Weights of a small encoder-decoder image transcriber: 19600 steps, 22605 training examples.
Rows from block 5 of the text decoder, named by matrix and row number. Rows with one number belong to one attention dimension. Each number is 500 + 40 x the weight over its row's rms, rounded and kept within 0 to 999. All counts start at 0. Numbers have three digits each. After the name is the row's rms in percent of the matrix's.
# q: attention query (decoder.blocks.5.attn.q.weight, 192x192), inputs 0-95
# k: attention key (decoder.blocks.5.attn.k.weight, 192x192), inputs 0-95
q.67 087:481500488578497575518505535555540451486511515492492460445551531503559555476524504494529498466438492474447495546462558496485546533530433448593516531387530537493522480488474492492486525563537519477507468573546511531485505542491465574451540470543540520486501542426467566491469555551443503451
k.67 088:454485488508494468563475531469469461504534460492427586456496487521519427482535482502466503579504437509436548423474451486491504566492501491410432485505576525521466534571509468593510521507507482467511516464523543442536527490502515527510470520489450472510530481490481477513368496541452579513
q.68 078:564547496481496552552555486492455511466485622456534497493546555593504506553458489474540560513493448518545496523510488521402532504491501480498428536465481483539478499506523528559527435530492504461549454546555502508528529484523522525479494508472468504471528571521544428411513503574585586534
k.68 088:487559442451523421515523465561572550512522448484513556513546452510575452498484517523545515506464573494543522454523506481500502470475505480519538515540512483446525493496428461438447466490470515533482546480447531574463525566414507519523457431545534571558516497439444457520513457501527529484
q.69 078:510486512441487546481511497558478589496579486519460487533503429486429555513530435571452466555561491447510551466494506543614424487543521484527534479530502465499532513496421477458522486470475453532498555462513484515462431538544469541498562504515498485571392456548554460499450479520514495496
k.69 074:460491519465488456498448478474506471486480543542519474542493475483469478451494504545452522533460463517411410533496550546438562444509467451507551560460439534445488548473554447452491516496550513438500465504498523526458498516581497506474454555470484514498528582514530487539529482496496459501
q.70 103:531532493443488486462499453523457474447537478544494537521454451504547473453546486571518496536544514472454518517412457535510489493532488496478473510570543471543451446476511437511495457500479396553503441513458463546538495450584502500468522542417597427460493528496491476498511540532481491467
k.70 103:498507463519538490491505569485514454489543478474512506542615571490528502418487559534536502451437486491454504458476568552478512540465533531489547530526518515461491531456481513530509535514489590478532501562517530581453541444515546405454470549503488515513476550508495482519507480398539567480
q.71 102:461460550528424460412423527526471441540449475475510544532567506435453411453530478504480489547513500478448530542455442546558514507519535493405548473520537542451450574466534471456523484515492502488507519504484504502502518468480471469574428509499458506562533549421548544588539466453465472597
k.71 096:472472458431512574478429585513534578400484513444480456516475531542541515393529476463515493509504484474478476497508535552517510513519467514513436392546408489486506461484522519473509493503530509487535436574493445486485499559539560497520541506444507461525467512511458558491542571403516499534
q.72 101:496488457475507487478493535442486517475509486425559549451533554532482454526561539518545548568462528527483472438453478488516462518458553557437502518466538485482394454514409515499495488579481474537505523482529557479559468500491501558525495469505493495596427566504461475429561493466573507547
k.72 093:494511497533586463578488475419509474467497544531485495471493563521525520507481535445528477437507515519490497455552547484466544479536468558597513491519514464510585550467505567470428449555544564510481485478463557567471511525505513409516473447539553499549448563506451459536470525474491556477
q.73 093:495558508461510512489573494515490505477477527525505526466473543516571543555497448503584548473554493497543527581572527442406516466507429486549453510512407456538571492517506540534485491481543550485533477522498467475463528482515480466469489535488494520465552467539512456523460440488532559454
k.73 090:544480509510448476493517455523491519546534446444512542539544445468467487539566519538511495483500534499528569482528482420552541527470557547466580503494583529486482434534483414515467498477396541560513550498467539522438487494503504542562490455481452520471558446475525534458481411522443483497
q.74 099:510574507459485502389541455538513459514509516474551485500496489460488413438507441517522488461482487495413518509511460586538387473524509559430523478505553487503478516486512487489520483508485465471528453503457505485483524458432503441577431450440562501453563452427510454593587450474457487469
k.74 098:432479484484475526484545563504434508501501487452497465578531539504556552442504513546556488502509524470557571460469547469414556562494534507505516516547488460510514449434465552466511508425523551542498489535508519499529537470528568479464576566478533434448405515530472525447564492408479482430
q.75 116:560492491470521487563530469540499540485507578460484404524460562531489537531497495482561522541499445517564500519532486476513506497460487536516439491595456455502474457548454550471470500548491497595455466501506515488548460516477529557525546520515532544491517511524516460502519512488558480493
k.75 106:547541426530580511501459496493514510555554490514514498445501478490465511528488443513531512493425569602472504438525528523494436456570534536533511603481512476485500526454514525399496479466419509428515498438494509483468543572528515493506458444526552576536490516451500440599470455511426470435
q.76 074:533532390475518545547523533457423527507537515451538569551505436561450571544486570486525538469568527484552480484473484494532509455570512581550550515468492463447475483495478568425505493481446450475457456549520484449570542543494456505570490462495484503525491507504523483399521475505493488479
k.76 080:501533517510549464482519496487531557496521558527463427428481519487450495513470529457571503525477447466453472553524414491458483461506513444550474564444483500493536443535546592529516521539489593493434470466477461500492398472493478586489520474560552495497501529417468537544524537494505446408
q.77 075:555471424540571503512495550511501505517446489431507511456547489542572472456503539489551522493516522476498440518452464511500508521542490476438490445486429487469461471464486499524523438489501465538525405583487544486550556573497527512545466479483494477583504488428521534472544537523505486517
k.77 084:471540509527506465441513474493506497510510585491463450483495488522485544431510521513468509514465460472489511542490501474498417518550516435550493541571501435547530460554451576516482498528541518467461500487476499489563509506503600520471489507510557519550509567427490486570449443455522471478
q.78 107:529518452522577494443499573382530447515474483420565561531541499518548512479514539520524533404489561593495452493543523525541434516562437568453496528468474526438493569454539543515514501433532492471555487516477517423526559533417500437572480465513464456525580552478441519506498476411524492488
k.78 103:432469487536511506538542538464459495480473511471453484472461584523526564543526539431511453526604424409554528535502484422468518541508515476503470487535530434583522460524469492537571502522525507559471435467468498471607475491453519518560539510513515459494448536524554548478431549491510494460
q.79 095:420488547531414552483483409583486481475563523594510492525452475434438472525499394464482421466482481394470558521471468453487503490468519427566527516460573526521482497522520466503484552548499448552512504484489488538442496476559474520452449469475558493481478494511525514509438476542467529471
k.79 095:469422489472458526522464526502503437532500456517502554511561438497510447424534504553474531517489487547459447468490515557519538529477523491361458412521502592489481471509515466544545478457484517435567561615507520482458480473508473482478537562503448462502509423467412525474495511482517523521
q.80 083:531502471493504451485449555463522533463496476520480575510546392507467528480477562531468517508482497551514463502534552522451398475488445506448405505541423558498544532497548533516483432416520503444509475520473471494443477505486528450495517536487479519511477409501437492536431507502514575523
k.80 081:511534514568506479523546454535524497483445527455444452490497529517482490518542578493482440549501519429532488529474530480524502538571461523558553541501511480590521422456492522447456487547536449594560450464527502483502492473535495485445547566497505512471572478481495528459555539519509492467
q.81 090:506426418508436550532458484524531525522458503465425401543543475500466510459514465494522470510462495445511494436456485533579462491481550470482481444507541510463493454518447409454482528524486509511502527494468497542503518527544504547492511478434580522498447464459620451484522527453422461529
k.81 087:480557428435519440457482463484530500538508513461480496551498492436516529481426462539539509519508530549491449546567496498487480508531477515548474566592442537518456524453550543468487443426533501367526491529575520447473515529504509441498419510498505538515519516475483430522458512508502496452
q.82 094:482470468519471482566419567403565508444474413478498505508569507399498472521468553463448496484526545533457454513471489531540494504451539587447488436452549538494472591509449477485479502540520452469474537556469499512517480482554522507473466481481500509499438425505541517513525497478496460560
k.82 088:455504533468498505449438526490492528519454478436489519489411496473515460470519556580413535474476463482485480550548483578514409491528485563498488529491420440577497487528540508555503486505551457507577578432535475485501504521455485436542458545400551553514480514560497448468542516420561507559
q.83 110:552526476543559523538559531457482500445504552460513580497473505586565545557488506483546515439530470508535471510522578428450586520505419506549449554495438502508550522477507545558478463462565506501550440565547530465523548557483481455487575515495426496468538576548445525426440544510522515486
k.83 100:463555566516528501510524419492536470528444485474479561439504493509522444571516511473497512459507502430514513452532486512565443510507536414435516490458573473527486541582425438516519536510457529522468511438483512516524486494466458535517509439538489556534519483454557556540419467558510461495
q.84 093:424481490462503583466543495510507553521551529479464522434468530519454450535508453413512506506570495461539523532503507464402521430425411516518449485495460477475482491539483559507501525530551515473555487537525534527541477431486484548509601468501485511506494455501508552535427577466474491513
k.84 096:564486529547528466553475469474516578547486409514449486590477362438515516516542447576523417447497422504480522462504435502545490533561511477465504450537517527531568474504510461505529463457468490515483532423438457482415512519465506445487490517518499531515486448515531502502508422584501485487
q.85 134:510526464564578508451538522454514462535487546484557529493533502570560513474485541529546543418451569560512461508550560485466514518556425493505480583453464517496532514447557567490512515462576515457537438524499546454511573535403482431552509522501484449509565566472449483509478469485489516430
k.85 138:442501544506515520529562491530434499502512505476427504431510479513504543513553492448498495518570480435565582516495443380500504528452536469488484498508520442525523444527446491574530509534506515572496486513453486472567500527451505560487523479513476467487495501489509561494413502550462486464
q.86 084:578484467452469439436508486511470487431484547466529471515525503432488475551491522566527517454537476513490482537510446408524549494529485455495475508509443565491522517509514489504503525442542507524510394522458500470473513554492495471509400505434517450584502445508515454515565430545521482486
k.86 089:436500487454469516466494515531482487471491478497479559478588557587483497431584517492484608525503629467468495519541542458481493489522463514524535498503458417535531417515437503487499509445530531485498501587507503518536459461597540551511540514491493507446522454503479505464506540388516533514
q.87 087:551480480508489520525571507528499552522483584506552433472476538493560530530469535528599502465505528551547486459495540435507553542491484505559562523398510465442512435516467537527465540519518507556496462523520532461558495546463483562477530432539528501508500536519499484425446531485511468364
k.87 091:489589489493522494513515482437533520568551405541516588457521462476513553532517434431503520477551507568495537493479401447500467453437534494503498544482567500446472523523506508544526550503468553451436560486577508510567501545455484550528491458523486543565512485451518452596406475527481493452
q.88 098:540533513530503519504538512548477496453569657559508469515446478552540465472488495544480533489490507546498478551478546511452471526501533501525536506489462472550535430461504532501487496570494474551549459537551531443540505499483465478408587532579542456558513572498415531491514520566551512409
k.88 105:519539490554516528553539476493527488435590521566531548489544546547489455524514476454456495514509477549506509420414445557509513442448501506408500499464564460447511572563424535471469555538466498510480519505460522546528556504505432475495499521469483500535473481528537468565456495539478556496
q.89 088:475426475505534552432470533452536553564525420477553492529538505493474495470497497507465504534468575487490482450465525534552446487487516490515531508462532520402466498521434523526521528536537470483528527529604532496537465499443466557533535438561525482564404509478479514517450490485478479519
k.89 095:531501529455566503531475495458374458515495536532428483419410511467519485438467486448498519530484415517463479495491461461432538501549495488494495510495484460526555487474566484500554453502522526467456482453508452481508439477511489502500473578479504453519447490574501506516500533556504531525
q.90 088:474522579482436497548504462575437498493519551567420470486474548482458508528519452503480508438554434442524567580498465471420614461446436458557439461531519508566536498519552501465526545514470603483505500480508473503449463497562459544438524497537505553426515457527531548538511498504515450457
k.90 090:503498549525456462477507520558508537544536457491566543558607430505474464514493486556482469484465548543504573475522486555617487512477556557471529504446482604457516491526485481498448511421476518497595550516491489459445527528499448495550460425498430542488552447521492524466482442486431502572
q.91 116:514480484495469538453525503505521507489444454409477499470501542420485461520529438479524524500533491441550513481466440473586465470454542524442475506514546463460483551499426497481439473517511496534467578512460557514521500486497450544514500491468529526520477500519572448530535494437475432566
k.91 109:440469496439475531494397490447502608561481424476479493561441473427517526511502450540462514484522454538499506508530529512527437454535507488506478498585457476524500520505529429506540495430526464489482530482538454466503456530512545449563475449475529535467443532532540452524507456499491459539
q.92 087:552458575390443513511466554511507545452484544487536456573450508449469545465539443534552501549537460533556552519488438537574503454474550536510514426591509457514439533560476468460507457485516416548536473527507503478536463504492522491460516520446552486513467476525509468490555443526522496516
k.92 090:520566438497571539451508517514555516518515491505548512451473568484527505512527507494560481461441568518493474474538524515498540496477480522550496469451499439453482520471499525420532554508424563503518477493515505572493501556536535451518468522465496504549484468521635429501549509443467451486
q.93 087:473540547525496466490437460533461491500552506561405488503497466504469536474507454578395523530565452473522526534495542480483480541513513403531520513511484489570583466463542464528511471457481514505556518460495486542462510480503553403391530591485415482449552469520451442503442488529474578521
k.93 084:485499526508415466545513467563474402484469516519497528511585523448535417489513568515533476524564481465506415519458514505554546584449517486434546413486534560491412560534466458545546554545518517518522505536507474501456510432564460497473509515486453431533539479512499539525567427520503527520
q.94 077:510495494508544484468499499462491470530492405418460479455482505405474484515426494529431519498520459478533516492549424474527429472466551506489462460526519519487455598429578497528536485442475491456453530441477482547493483506500520459546422431476447517519491456568541438554465512528520449549
k.94 077:442509522494434456440460480558469508492490472566534483599448479439540558493458507527449489508487466484502541516525532558513437452504481483572518537516467496542506508432526463466450511426572452509511520514516438441500479501492530444478517467500487487424446517520544500481550465412510505517
q.95 087:471473537469469449474482491587448542533594472547513511507477438538478510435475516418456455516502512453454466485484485426475513473414485478542457529482478441556497492562580525512498527535429539547470505489501483578453481432528496551431547472484502504453522492482553552519484536501483467462
k.95 075:560548502555498528533564528498515568518560532490502466497529484476477509522423462477537496515478471585493507515535527533556462476508600531486523505492472544477457510472462576512479479484421554496584518550520488397484500436523466513473500531585447557556545483509460494498476452556529495411
q.96 086:420488526480477496519537611481549512473441456460491516456453564556494520494570473484558558516464515554491429472465561460497530565483480506568536482550457431492491442547418591487526501502538519507532480527506578477542506487525544482525503494519441515479479553477495492433500593476543516568
k.96 095:532494491462545486482442523504520520434475542491456526409482416533460511417515530514551476496540477520476487487488494468437499483498474488422516482543519460481525559458500530469484411457476486495483498452541470522570496535413483447543484594501448465539566470462447505532496543465462527461
q.97 104:477520489491454566441545556556546537490571465532511539465522545463492512453468523450441592516527565593502518544534465558518508485464532537478487464466431483503579491569519584498505521534489494501536561516477542490466450512456419517455540534482533498512489512452461457549496503413527513492
k.97 097:506545496430499461466503435487505498473456424473429520502592522484516451476483503455508513464467461480500525527529440510522523550442491456507504492490539559454446510507489385537502452493507492516417493543494498627500555540490472478451451508591523545513469454454525448449519613487565532548
q.98 087:510554486489472477468507401422430499518500546466520605483521543496546467484485439503508464422522420498474514514492447532472496507508519493451435504449580484518479556442531468591525496524514537409497508459521445485540490500551518528505423495466500446546467453529498515525518524427502493501
k.98 090:469551577466520522554504514451463587520531463550542512568510520431558498460488502513444471536434501539472472485518464528508588458488481590475500461510438533493493472588550529528534560587580516494482493565553453462450479490571514498468509487445520442473472520517508510504535472497530472450
q.99 090:498536458524484527491571554472477523565606454496515589437542498489474485508465502449499519460570461482509529485461491506492480462496475541413485447438465438446462519501509529485534445507514568446532506485561477506485470507493533533424470540526453452525457475528539545558494573487547558544
k.99 095:421548544427544572527500466429461538477512541536494493500489522528606531443539494489514550519481504554412461533602473486441598462540475526515457501530493522530515495517597507497512495486519531473499481471509428532486491466528521488561492537476500525465555530493494448522530511390549456461